config.toml
crop_scale_min = 1
dropout = 0.1
adamw_lr_other_params = 0.00092
Rows from block 5 of a small image classifier, named by matrix and row number. Rows with one number belong to one neuron. Each number is 128 + 24 x the weight over its row's rms, rounded and kept within 0 to 255. All counts start at 0. Numbers have three digits each. After the name is the row's rms in percent of the matrix's.
After each neuron's rows are labels from the 100 images, of 14848, where the neuron reaches its highest value: "responds to" is what is common among them. Only what is clearly more common there than usual is listed. The data: single printed letters, digits and signs in grey, bent and noisy. In brackets: how many of the 100.
# fc1: MLP up (model.blocks.5.mlp.fc1.weight, 1152x384), inputs 192-287
# fc2: MLP down (model.blocks.5.mlp.fc2.weight, 384x1152, transposed), outputs 192-287

fc1.362 102:122149165139126132100126115083089152122115123112130104126126093136115082121114146152119135079134112179106132141154127140111152117106072114116127125114140117154150108155159106132124151143139083126102097130131133128094142119158174126119132129162185149140131180150134173112149098165144168136
fc2.362 113:104107104159146148161103171126157101128083118131145165129098123134117126097117114103129071166143143118141122104143081067118115146134133148141108104123132122100150119211126120100126133173172119121135104144052100131117126139121141173101135172120131148142120178123166129131156137132133078149
responds to: the character - (34); the character = (29)

fc1.398 091:130143102135088142184067136160121118103163106121168137125085114101123166105126137146093151095173112128128091148096098137124110152138083132117173103139111160096127130087166141147110117169118075105114162119138126130122115136106123107114171136133087154126162159139135151152106164118126147104
fc2.398 098:098103128117127126126121110089112150133138129100118124127079124123101137114082123106141104132120131145115114137115188141124145133115123088162123137134128146122137127103157142125156127127146156126144107103129119099069138129143144164136084152147112121148114091085149118154093146150119158111
responds to: the character * (44)

fc1.524 109:179162113124126147083136132164112108137086115136092135120087105124128104108123098129107127079120131148116091109130150126044130135132093121147136120149096122149147127114174070125102114149102094086149114153157145088128138126126138077103105142139118096156111089146180106167117177138091132107
fc2.524 100:124134180135072133120124129145157112102088168128129139114144137151107140126109154142109123149118095143109179152147156111136108127142114120103114181151170154131143112153121143151148073117068112142143123084159084119152153110094109170068111110127137104105114083106156111096146135097116124111
responds to: sans-serif (91)

fc1.27 101:115140113142107144134121153112112125157100110118119095137120125137145134102125122097163104105127116165140146135086111182133147174148127177131151068150184135126142092155099108127174115150133150076131092078102119118107141103139161169111128118108153089134150105151112101131159124152105145147
fc2.27 107:152085175142137115102134051155133149085134129131117150126152139136094142107099137150142113124140131139132122138083147127141162124124111105135150107106132130165111126110114132135104128106106155135139113134111178154142084131081124149154165105094126107142160116146128147140112135134130110107
responds to: capital (61); serif (53)

fc1.209 104:115130127103128129135118108106159191125125138152161150122128096146144104137090148123129142111132135124119165103066108148123138144188123110125130160109092131115144131116188135171146104152175115108168128086149103098127099128095120083153134143109107145141134148138151145114136134132194156113
fc2.209 098:158178083103103102154138121085155138099138134136092091074138068131143135119099098148082098153157166106094140105161150126116100086127124114132133127132136115088114095132107114080159159117129077149126126122108084182097141114152152130132088126094103103145160119159127155170112144112112116155
responds to: the character * (79)

fc1.606 100:088126116132105125136110086097135150135111122096133145137095083122080124095092160153131127129123111115119122129144144113106100110104093138161122067135122156143142110112142086123158135113138121129142130126151152123138147110137182129143154134129093140075107086153107137122105128097102121145
fc2.606 105:158152090093081093128086129109122112124133148123148155126151116115164079165156123096137130159119147137140118124140173146134134114117142156145096103133174147151163081106183129126083133105142130137120139133141140170113141122141111097111108125141106136145134132169125104098110137082144121081
responds to: serif (87); capital (82)

fc1.753 097:106159134161156108133141116147129121132110143092164123154059088127085096109148163114130159109167100118120101122165143103105107121121134162101110136119109135136116170149134146106106147135143103070161147123141148114103152124118136125128133049115106137101128125115142123171095136110153100126
fc2.753 117:156148138123165098121095149120117103127118171096096152132119096127118123137180152118116118159116143161114121143109149135162153131102135119141140096094123158117134134124178169119109112124178096111112095074114166112122137105097137102087141091135103117143104133106105098097156133108038147138
responds to: monospaced (48)

fc1.503 104:078131124125158103126130136099154161125163105168122160106132106173143119205145165112133119126126119144158159156119105125153116158096140149096140118145099144116165145134132107156178165171103153137151130119170103150112152149157141149109125114142125126124140165119104146125105066128173117109
fc2.503 096:131114117123143101144145076127172164144164086102134141172080076092111092062155125173108120135125156146119116117114143092111113113129170104102109098132132186096081176145140135102112133115176147155137119132160128118140132155119178112115125110116112130113148148107114160088095153162125115116
responds to: the character $ (25)

fc1.317 103:130084110164136146128142123102100146115121176137136140136139123138140115087088151100125143146125139104109125116077098132107137146122162157102171121069127136176125150110120098126160134172125080119132145115126161183120146135108179129125126105152171130132125105126108116101180146118091120138
fc2.317 131:125124135148054107156160139121164134167127143100089130129168121154143086128169104094174167124114144092136147150146130126127130177144130098106101148132120123142119136176123148137071111132143122124161168139170109124094108107165148087155112125153131116114094147129106111162110129131118137128
responds to: capital (68)

fc1.432 093:158120146057104144119151127109131082088126089093138139163131149135102134182184114111151182055151104131132146132103133164127107148131108106131150123123167119122160118143099100110102169154102140114152111127132102152133068134144137132107118128135148093135085133142119133161155153118126128161
fc2.432 076:096153116117138167097085104122129130141098140120139109133111125176158120097110096110163153145118103079156131132148161125097133117108127133141114136149098160145123135177151115178140140141068128083110133126112122137126154162132124150121147072149128117149153111127157145127073118137111121166
responds to: the character - (66)

fc1.59 100:126138123116128137105147102155115166138155158104108134103122101109096109116131116103124092113135140129128101085091156149143138085129090167135118104105155151136118129133112128147146128150137159149110119144107128174093129167170113132130115098115137126063150063143142113106115137196095076154
fc2.59 065:180146137096135109102150095109144114119114179159108065154163135113138134102121102149120161151131142144151107121132096143111101133153130127113140097149100155142127109120189102120100148137156125159122065121157099118174135131089174143170123073110098122119106130167125137140153141106206165106
responds to: italic (76); dark on light (67)

fc1.490 095:102128160092150099177110149147100141128119145132135118118132103113127143153129134128113098129104103101109123125130132120127112147153117143131108106102123157138128102175129177154137112178105112112102139110136145156091106158155107108119131129141076138101114122089103123141146139090156137127
fc2.490 135:101135093143128196060095150143132141192121112100123130117124107169091160118104087101132113135144108121133134177104122142108150136119179100102181075107174157098148130134143140152098180092100136149111125107092106168133170100149145103154166130053122121151177151141124101157112138130129120112
responds to: the character * (42)

fc1.221 097:109109132111129122173177097115133120122177124141147124146170116099104085088162143097093137115084157136126127101124104106124106178089146171144144159132141115102145108142111138114119165141110139143104146134152160125137108106166149124139099134127129122126093137126135154144128104110163133132
fc2.221 110:124100106155127107098136151140169143143093105091108132110106119146108174100162073130088127123117087138132104143093099106113120126102133161111104139101161121092139119149152114145113152114124177118118115144145106161144153139149124119104111134066141085162111157134129114148131136116103103179
responds to: dark on light (97); serif (84)

fc1.487 105:140148113169114141104100150162127114123154161124126152128113101128156137097112170120149109136134107160143156131120104158143155133132143111136118142123157117116119151153101112132094120141124128157130107111101109131157138122108147144129128140150122100152134110048159128097098122096115126098
fc2.487 114:137140184148127120183140119143159183140173141097164162160128148094132125119111120165110165107090111125111134158143111124127153077172161165153168116094167115138152154115125155146192070128146165134141104143168102150175136147108142106099111122095121140140150152153177130105146139135160118138
responds to: sans-serif (98); capital (76); the character J (32)

fc1.82 095:176166131139127109157094175173139127143131063140133139126110104101126086138115109139179137095098125155109148135166162170105151156126138185122083142119148184145120113113141159127132102157164153107114221145096079131133119122165142136128121102114068143143118121160152090164152102159151094129
fc2.82 093:102131132101147154152121088121130098123109141069140102133150132115076116144139136101101109113193123128134138125104128102090111137170107158121133132133117131126115129126118111167136162113121126116141171111161105126112167122104127121124146097136160142141115119107085159113160132123146108123
responds to: bold (90)

fc1.679 097:161118122124082074111101120170146163146127152109215098112142090093118140089145141109145163112150122150141136125127122148130153094151138160140109098088120086118131120128142103155082121142131133130169111078135161137143138125087126146100151068098157144124148087129126119115148110129094163157
fc2.679 092:103147113176119177139146117097096103086100111148132182137087102121100137124194152098137152125139134151165123126112114084157095114160106110100168132151186154123129155179145149112122135142083098122135131151157120125165123125141114130113169095132144104127150155134151137161137149124118101183
responds to: dark on light (69)

fc1.197 104:151147160147153103097101125141096150127082086118131123131187114119135118115146132133081139101122087158162167116143163132142177111107097147092135086095128111096087165153177117116128112122075118098148169106139124141144130088117131159150121096110110123130114119085142154167115117123128142167
fc2.197 099:125143144125142062087153132141136117097175124090132161199148117128103135122159119133150129105158079088128118136052140123122115117110144114148089123162092112161151167123124128127109154096104114098096131113120083117153129131099102131099196106128119159155112127121168125154097112119143103105
responds to: the character = (49); the character + (29)

fc1.609 097:144119152122092080140135143159123136120171125127118152119133125164174155145145080194124133144160118169142094167114084131133109099092130119128128141127121127116140137101131154137127140122143145122084137124126129104102196110082137108147107134100119137107174091103147126090165098157133117122
fc2.609 116:132088118110147134117148140125158137127160137160120129116118160135143134105108129082159115112119134126133119156133153121167132192136119157125170131160139150139136135136132112097155118115103176139131112089110138157167145169168144129146130103096123100144077119138134053118155103104143144145
responds to: the character ! (36)

fc1.459 105:124129113128120107137128158170132076163115166127146118102148075142162110110121161159156166124105135107156095110131133166131149107183124090111171102131150116146128133139145121140117139140101096113131102124098133096142115101092162133157124102133130113157096116077155169137103165127120154124
fc2.459 115:115129190133136129186171115124139142174125132084134157155122167113106150119119087128176111115105136145122126149127149148162129110089148143161149160085177136121097151129157135134105090107107104109152096145130138122139170127130114118098142137129121134104143104138123126116150143116110091092
responds to: sans-serif (91); dark on light (82)

fc1.573 099:132102145116136121128149085179149146154137123101143167137163147099101150149139105156090126114139122149089146152110151111101103116109106112127111111143166102166095129115093103121165154118151113139114111107118126116143105095131135123142143192134067100111119113106164082137095106110124101117
fc2.573 145:134108138171133115155143163145145095155127163101129096121138110114135064137145130085113180135158101111119111143116117182096161150133100100133124153083111092112093113154101135080128108120095140195116100190107132168115141108161141126138122115141130161154106118087118111105144110089171145117
responds to: italic (80); monospaced (42)

fc1.470 097:140144140172100087112108139106124113107150126123143140101173109108101098151123156127128136158137104155148126129125122185102116119132136103119146118104107117104121154120134085157129140123118154091109167104163146130098147129107116160170121158131144107131088085152150160140110136114135137156
fc2.470 131:119119121105122124116111115120127153094095114081140130173128115154154101133125127128119122156135105114140098127082139096160133113104125125105144136103110149083126122111116126130148110116092139119128125150095105125138140150118123112148172117149172131139099146114138105103163080119139093130
responds to: the character = (43); the character + (38)

fc1.281 104:108128126118149166154135144127092148151136114146106138071143085132114113151116158134131124117083155142076104134093105150171137131162150142113167151097153106090105158130125123099104130098130159113144136111136110093153122124146140089112128130129125138124170158127146142138114178141121128137
fc2.281 117:135121136118142124110123114123103157138121092091150149111121124106154089129136154142146087112131090104136156127164128161138178156128076124142111085114153135107136114153110132180122109089154100150096075126143146103118152108104104132125117118161121115122119140151136126125148132146106109091
responds to: bold (91); dark on light (90)

fc1.39 101:135136152107126139155116141157144122167111137143134136098102125147145108118107130141141154129122125095121167105101102158144164144109079110080132136117156131091094133136138120129125135187142126120187123108120152139136153112103128129123174142135116112094159139155186141126123159161115127113
fc2.39 110:125105115119092165160068111166099130130117106131137125120135111105125147151109087139082102130145191177107160118134150113138129090173147097139144171152099071149181107152131153103129177087136125151172138158123110122141137140138150135148092162110157151128131119134133128148096149122150178140
responds to: dark on light (83); bold (73); the character * (34)

fc1.98 099:150147111119141162125099124109099102119177095134116149139145101131117158099106124094125117111155145154179112158145074108164181121087137124154103137112146161094114141079162140099112121127158132111115131146105091151097118115150139146138142131098113150133141158127115132118099113159152131128
fc2.98 100:103097169120141136169160143089157126125138153102119138118141188082085137102093115087100115115141112127112115135160143136119105161123094124106143133150165095113167113144153156151123149115140120169088117165158113156138084068125103152090106146112155122142075132127140097151146159123127160125
responds to: the character - (85)

fc1.535 094:123123136137133127114095126158142134142118085086128081109109174126118172127117137105147182122144124078116133092126110153132116124138116138116137077128124132119147106160139098169126144114103116115097122104118127090100156157171165075160131149116120151162081081089104134180094117075124129094
fc2.535 110:145148135131132123125117114146119077150125127096150136117086100145166138123178123095106121120100115143139179124153146131107172152140108115151143116120129067119144142149135125153114104189143115192120108115127151144139152091096116120128155125124084101155132120117104153109119143114135112164
responds to: sans-serif (86)

fc1.687 103:122137120122123128137157131149125122139138125105131114159156120122060115122097133167081077112129164130101111126133137182113151104140119109117105136156113144135095136129116114141109161119121161080113143135120111134125127116123089156152165170170113127139128105125146113154121133112124146112
fc2.687 108:086169111133126106154128153104078139134128103119183118133156118101119124139117089125102124120116131117145131123125169128141168126112130177098083106102130154141126150133118185119100154111150099141087143076118101115136129113115182129156109124161151112146158108139106128114138129160146171124
responds to: the character J (28); the character ! (27)

fc1.428 098:125128115137161125109118111135180160126108128126152107113102096114129129180151141117068128123157123111117101134135149141125128092128105120147146100093121139151141119108115123135125131125110114161105129094149108095140111164184084119097128120151103145106137107130124136125084127136136154107
fc2.428 122:066156136124103120141098093120126138171131133135100149136120147100139126190117155073120111113113118110174133136098096157081118113120139115105100165117166195148117158118143139101130148114104146141105113117089111145135125116103138146149102141117129150123153137122130089136135132162098157077
responds to: monospaced (37)

fc1.83 096:145167090124170145107143107184115116136139119108141111143124119134100119121152120123086113154111076109124106087153097135141089131121078128151130103144149104147127099082139156131173143129090178143085117141114140123138129117159122141124133131109126141126124182112091128161125093064175151134
fc2.83 057:156120169107105094118141113093099149139135130119128174085094073155162088111117125119093140153127102143153130104138121092174138155117140130105125191092163114110126131162144187144158102109159098108169171093175116137129164161141124109152104117130083110168152127110152122099107158156125092126
responds to: the character * (72)

fc1.659 100:110124171139108122151127136133155119153129158140148120130136091094159106136100085146132146165117098143164153118174078123135132107116123096103142115142127137085142130145137117136119106131117126162112135110157118137121162151124138119182164157157119102113171114111113129126120099138041108149
fc2.659 118:139182067161099143107083113117117121129148125107141147149155099092123137134161116152143103146125145110126132114113110151118101124111129110158091114105174159116143148114109140134118150137111079125094180110134180197181125114109137146114136144104101151098157131152071126162203116110115128093
responds to: the character T (32)

fc1.185 097:143145133084149124176089129094121141123167101167130145126131108123115128101149113124142166129147115102097080082156135109112145138106114135128159176162090125113181134141111129156117143155107130094121133154111145132104092140162162126111115142095170166114154131149106167090122139139133144105
fc2.185 080:089154157161123132168139121137117147153124138127149123133141142168106112122150124096115172131128134140139099131148089130122148103097141121110144151127163156205134156130096141079143154121147153130162098163139105093123150141117122134102154129122111118132116093117105112149156147151105136144
responds to: the character * (31)

fc1.135 094:149181132090136100157111154150143112143103160154157096101134142157138104113118097138108117157123076130119167131159119143143134086153113148133156111122137124183130122110190119129158131174148083102099109099123121132111148118138075132121110161126082127127203139130147082160128156116109147135
fc2.135 096:116102119102127102100123129097121150177172118117106107162106124162115123133118113136114142109139169139109116121118142100123104085111109083101119114121129190077175136123112107092099109141145130158100099099127110145111102154149145093166151144136145111149096146135129159168128169080145144125
responds to: the character * (52)

fc1.388 093:110171129166141092127111093147118132138146133122112117141154164118118129104139165137111122119096148141104149119124156102122097143118106105120115138159148117112099158087118172136106195137137121198103138144116141153145157170137176150134120086120108166168162130109100153157140142090131126095
fc2.388 086:115129090112130142138125134114161161134185114128155085138109091139152114155117106076138141149158178166106115165121095083094110131132156127102147141140117150163140119169110139149112106108110096144109160116103107115157104109145115081112149136195067137118098146153113097133098138111129107112
responds to: serif (73)

fc1.680 101:099109114158114151134127134070111126115128136112160110132130129105125172104111147125158115116152136064121081140110136119122092120127150095083145128132112128085185169093103138119124138155124078146133106118112109132180138088120146144125151107102132143141155121115133101166166119117157135099
fc2.680 087:154102155090166131125136123136114151147098104126124136128118102108104116102144124162118109088131124120129149164114092159116141153071105132141137127157141136128111127118106123120126114138182135092161159170152104123074106103098138074110184119168133100130124096139121137080085113114112195094
responds to: dark on light (77)

fc1.366 095:174159144157114092130130125169096079131140116092130131136119112134122178167117134177154093143079153124112135117156150129101129143149143132138137100086160090122163102138155129094115138137158132124101130101157115123133097172125116118127107136139157112098126164149106129152125142108151134079
fc2.366 074:112131071123133164164127114136138146130118160153098121134128147133087155120149112118126145145135134123155136135140180142147126105116139105092152136127094149126139170096127159130109113106143126154112121141101116101140113131154112143176111127144094133218126154100149116108128124149171101151
responds to: the character - (51)

fc1.491 097:110138094131116156157118115112134159128095195094091134109152090078141153143141125111126112158067143156125113109115127117128126188128109149135187122103165149121163161149159093128108097122107147158136177106121146128110135097125132114112130099133169152143100133138165109106133126138126115099
fc2.491 113:090133132148122126132132134144129134120107119116158130128094122138153128074166152139155128122093129122115150150158148127151112092112126122179144151128077123105146158135142180136173134133112117124092142122129139103185169108117167129098090132136136122138138098171096101183152104112099089191
responds to: the character T (26)

fc1.94 097:108164144157108117140113151116117133149151115130158152134116117120126140101142136154164142112133116116107154146083107113126121099128124101126104107148132108101120123110186132140147171163161110135119120114127134092133191158113117136121145164142104130113114123156184146214111125141189125117
fc2.94 101:126140148131121159111137107126141096124113165135145136093120140134163143142118162105097133168129144140093144143140105135130096126128117090106132101110107181104118123119117101087115064130139140176170144105085115131099103143164101110110145114110128077139156163096128149139198149105145166146
responds to: bold (80)

fc1.404 107:146113124140151138143097100113124152148104082107171129125127100119115125122145143120122172103109121123161138120142140141132163117129105091092102109104126134138110189133108136141098126092103105144163176129137161125136128098129128112221149118111116117166127115091127179141113132116163134119
fc2.404 132:126103118138171107132127137091140116134122088113057150103136128116125146131153098135130114103141126112107089128111141108081134121115132135125095140171120144113139151139181125127152193119143125108118134133159106153130127132151127143110113115140160127101133172150112123141151083151102125131
responds to: the character = (61)

fc1.754 102:182139130106120139101096107154116186130123128132148106146129086160126127091134106116146137119143143168129114086158147102093072124168139068164144114126126125136110181112127134162134117165127128104074138139162149128127078156127166188136178125161120142141167089133184143133135090160119096151
fc2.754 109:132132156147121100143121095089128099119106114150133134158120085187100130129151146140083160130123109098106136138112121107151143123102143139147153093127172148110148108118172123115151108130155112162155135122116133129123139117155121144131109098092169104121116086094121143128099136115156122077
responds to: the character # (27)

fc1.371 099:153088171114160129125156113097093099130096123104108135136144111121167122137142158114066142136155150161160138137127110175164140113126119145175099120157147127121154102127149103148142144122117128154091099111116123149169082114150085131122160092103101140142125125125124077109140110113096137119
fc2.371 055:141152126157100116128160113125139139136143130123182148123098132091089157188109126110141148092153123053132101149119125130136134102176119118110152093110108159127178151154143146153117109110143130160101154140119112108147145108138115117142098083173163125141135130128126151145121168139146173200
responds to: serif (84); capital (74)

fc1.706 085:075127123123103135150092149081107123130117152146152144128128170147144165143117147162122099152141100162138112149127073119143121144156159104105096162111107123112133133106178135139109123153118178122070129122101111162126108119161118164159148149125142124107194117080117117127128156128129146107
fc2.706 060:118145115125117129098109183130144134132084129074142154102147127143124142094117080140139163166104090131154169097175105105111122094132133109136151110174118140125112081091126145144172117131148128133140080183142151128151143141095094134149094185156125118122128115167119155144128097100103110116
responds to: dark on light (94)

fc1.694 104:111138126116158116156070126143134148091162182135143138094125119152131060114130119135157124178117097164135158118111128092128148106152136120118135101099138161178118128090166124113173139143124108120130097111082159164160116147188150111098141152130116138179111098105119120122166116120146117141
fc2.694 133:124088103105090133117116122107166157162110111147107078129114138173133136121104184128083090141148110106132101142095103126159152089140112083107124119101105156123130125155139134161145126138111139134113180117161121090141096141102182141140164111105109082089115124147103170135134152146173126098
responds to: the character * (92)

fc1.137 098:135106096095094135180082155102145151141147119136117137134146169134118087159106135174121106180138133112104125091108108151134155158101133118143110133138131145118134124108152107117131116114101137105126152110133137162130139170146108108130128118101153094115125117127166149117101166123091131132
fc2.137 130:054144129145148105098153098089107120158115134149138155085140121154135118093137151139139137126074092111160105157129131165145170123135104126124148150154067154090084164153135109112134147138132127085116149163121168114102109111125121123157107158133134143143163143161123121082141108136085095134
responds to: the character = (42)

fc1.416 106:099185123124095143057116119071136121112113182099163152117130155112123130146114182122141103149120147116089109137132142135110121136140139115086102128136132122105147145118080115130136143145158138152106156131081144136120148136131149126089129088150097121156144124128112114152124135123129115114
fc2.416 105:153114108120142152155160099147086126133138138112108125136142157142127106149120082107154137111119116149138137110107105106118109140111129144132145150099140166124090114155113150100138134118127100159108166110137109151126108148143120167169173152139139143091127141121099145100087099175089189076
responds to: the character @ (34)

fc1.424 104:131175123123139145122139115141113156124127113142125190129112096115106150140143097132130138149181142116136124116083107161136091117121147123096115130100088118100112112114114143128137149177127088154127182125123159095156114166146144138083119102124098122106156112129147149082114135143142080083
fc2.424 135:164147113127135138092146113179136135127105140145134140138116134115093126119174127143108103104124106107156140126108094110092128131110090164103098101123131122141147138145116117115097149160134148164056123126118154134127156154131138178159154115152163124122141068107168117114090117118125126118
responds to: small letter (64)

fc1.18 111:133121096047105128123154162136155111135119115161090130160128155138131099094148125087119145133107124126132124102097117071141122133163137145131121109150109115160115146177156143115121175116102125114142124158089139132129145140127161156111073129109118104085171135114166123123122118104139099146
fc2.18 126:130143189132089127144141162121120106187150077151120092135132128140172120131187162120160154129133121172144147093135119139146092149135092145111122141121107141134149129156125160132110169126103141128121130168132125139124118081098132117158118135125148156109115127113132132147169126127123082139
responds to: the character ! (35)

fc1.669 099:150154134160130160108101132143146147093153198114112174118103112113147057128082155159145106141123124145129112133099134142118156104147116094112085110125082104087133176149114134139120150118156173093110138158150148109138146148126073152141140160116141139152115123112165126170113149119149148143
fc2.669 074:111111148145141081131132135139119115154163079109109093160151091163108146114160128137085143120095115131138143132126150134109127167131131168125134145127137159156119124090152141116115153143118109127124153131179121113127068138145155115135140073118131159120122143107151131073143091103137105134
responds to: bold (80); dark on light (68)

fc1.479 112:127185138103136116126160155129084110138146120140179123150106113120150090137102110161114135146065175148123121122098126092132098126117110133115145120141101095119133155075092133179118127124102107086120086126152117108106136133175088142147124108116132148147134157098141090097128151127118085119
fc2.479 118:147137047120109136120152194116121149130165104104163106135161154144138125128117121153141113149121140073136147169093114150133137139078090138157141104108131144126085087127138132117160112146155129123139158140105097146113181130147118123149128137109118122122125146113141152125121111152123153088
responds to: the character X (26)

fc1.587 090:176094127144092111144142099128131110134091099146108142177114147131136119115111144137127108104117136098140138143091110161119122121111126120104093134112119120092104153078114079157160118127129159115159160101126122099115139149117123182134107139163120144128124140117150090134172096123117101125
fc2.587 086:104133149150122148089144174137104132120163124112138117098149134142125144077128111078135124126080146098096124094086156100133156123105136071140136131150137134187108132100113101152090146141118084125097139142115125095157090102110135124112112100103203084151101129175142190122097110117149156151
responds to: dark on light (79)

fc1.287 102:114121116133129157119124100109161136132150158137098133124147126100159142136125111146119150152125098131115130106107103127109157154160094126157118123133130151106142139128115161125121079099160155165155112100113167146140181151146157152060105101138154139139138159100118132143094117138132150160
fc2.287 101:171136100119151143096130103131073163138097156092173090127079098171143112145099179155139118126142153122144143126111159148164143124136115142135087131128124115123082158116135095128142151155109146112128129129184175104131154144111093145114160107142125132133107122172111129135155122136111113152
responds to: monospaced (54); digit (31)

fc1.13 104:165127156118105118091106120146148133146121160144147142121098122178088121126127124145121152141133175103127148143170120102158144126104152133150118145125116151120120153079122132144143147172116158121120160096149164127123174140113100148144114153124147137120129188151106151128102150129159179132
fc2.13 068:152144148164164143158147112121154111145118135107105160128166142105114135169104130128150119111165117111154137151132130105131101146117126149120134169133159115111145131137133144138081128115197141160122124110140159121125100115121146168140117103147121103148112110125133173163122168116099156103
responds to: capital (64)

fc1.240 099:127110140110112131157134112141120116130143159149119124121133133142167130161118132100164140085096144089129117103155120098115092122144116133127104123159105156113128140098104127177123134136121083158129118192116160130124135126067147133109132116108148131153101136126148145094163092145136158166
fc2.240 086:159136113134105094159105110104151152129081157149111168161169123159107144143101175170140121126108131161116149159122157155129168084175156101128136129126142093110155117128133149103127132184096133140126135121180122142130118122129151152097116139110155075118151127149144096117096120129102095141
responds to: digit (42)

fc1.292 095:121143119122152152090099112117134128151156123157165145167151155121119148179093140123126177131127080138106130077163088152138108134102148098136094128114136141139140136115130148092142163109154174095115084140125140139153158157130153165133116155156137117145099109068150132116090116068134160113
fc2.292 065:097120097090137109137150117129122141135097075105126144129126082105130138120125109153145121128079129127099097142110132120136125083159147189134094152089120147125095139150130144163195153154160154180091074131083072142115185115149140131164109170109133066138124115133107148104127103105130151122
responds to: capital (85); the character Y (36); the character X (28)

fc1.696 098:112128129116173124132131133128111116133125107182093158088107148133143105128123098153105131154098132110135124109132142145130107111137153130107150169106136115177102095114107144182111095113106087168108156114134091151136140109119178163106097110128117130083198084125133106168146142154093161092
fc2.696 104:157116136099122113125114106105137111131155145128122103129099130171142115097123145136112130127131127093146085160122124111137188162126090131105178094129135140187081115106165146130112115127146158128145127131186128088110141160135147141160163170137096096140116130136151098163151137160136100110
responds to: small letter (61)

fc1.399 106:165122110108122145126104108121127166140147128139135137098085134158110141149131065146113113138114104181099152191146111113117096156103121113143116137129117125125135100205125083101135149114110167096148115136144143099118129162094135144135088129144139140165111133095106161084164155117091114106
fc2.399 092:126107136168159085143142101139135072141149106180149136089137112128165146142142134160122111111100120107150137124168099099138107113164148147074138124136106159116098115085152100133162129140146109135114093099100135133112146123157137149155124125109123084125148123135160130120142133103094114165
responds to: sans-serif (89); the character % (39)

fc1.279 099:115104106126115131091110122180116111115141104125102174101115114058081157136129136162151144126173113164083108145123141080130148094149135117132116128120132096116164140092129130161144102127130108164099105108135123110107148146200142120104133145136091148127123109112177147118111143119104120113
fc2.279 120:132146112140105105106123090139093128134066114131081105132077117151167111127114181115119119179135160117094147115128102136124129134127107172124116153097123133191113132146109173101144148160133152090147091101116119122127107118116110128141146133112146159112138114117109124104165108098155091139
responds to: italic (76)

fc1.232 111:172100141166123078141138148099120123141097093127114132163111111124153145149169092127140137114146124109137112133124139118170094161107135174121158132118069099130129091177105138098133128103104147148109126102122122144173145107139134158100105149128156145102128099132168106102151077124041149174
fc2.232 124:144132135144128147111127109130110106089144143182105139105113115110190093154163150120177134161115113169138128124108113131120153129101142106136125132131128161080130146107097155123108088161088096151097170186136154139145154120136090124146133145122156109100119121111096127127130085110131111168
responds to: digit (49); the character 7 (48); the character T (39)

fc1.531 098:160160103114152171163139121132095142078107109071126119090112117110109155109124162165159081154115119090152097107115127117112140133175141141104135097155142121182117186123137137175131094140080154118133145117128088126138140156098114143106122135129130150122094147151091108137109129108166127073
fc2.531 097:080102142172121139109129165159134094129152136142125153148133103179117139123134135088150130177174139165114129126139066141167141128134140102106136130074116144152152139220096137113122175166144142118123126104101123142097104183135146123071144115136121120176116129117144111143146133107129120124
responds to: monospaced (60)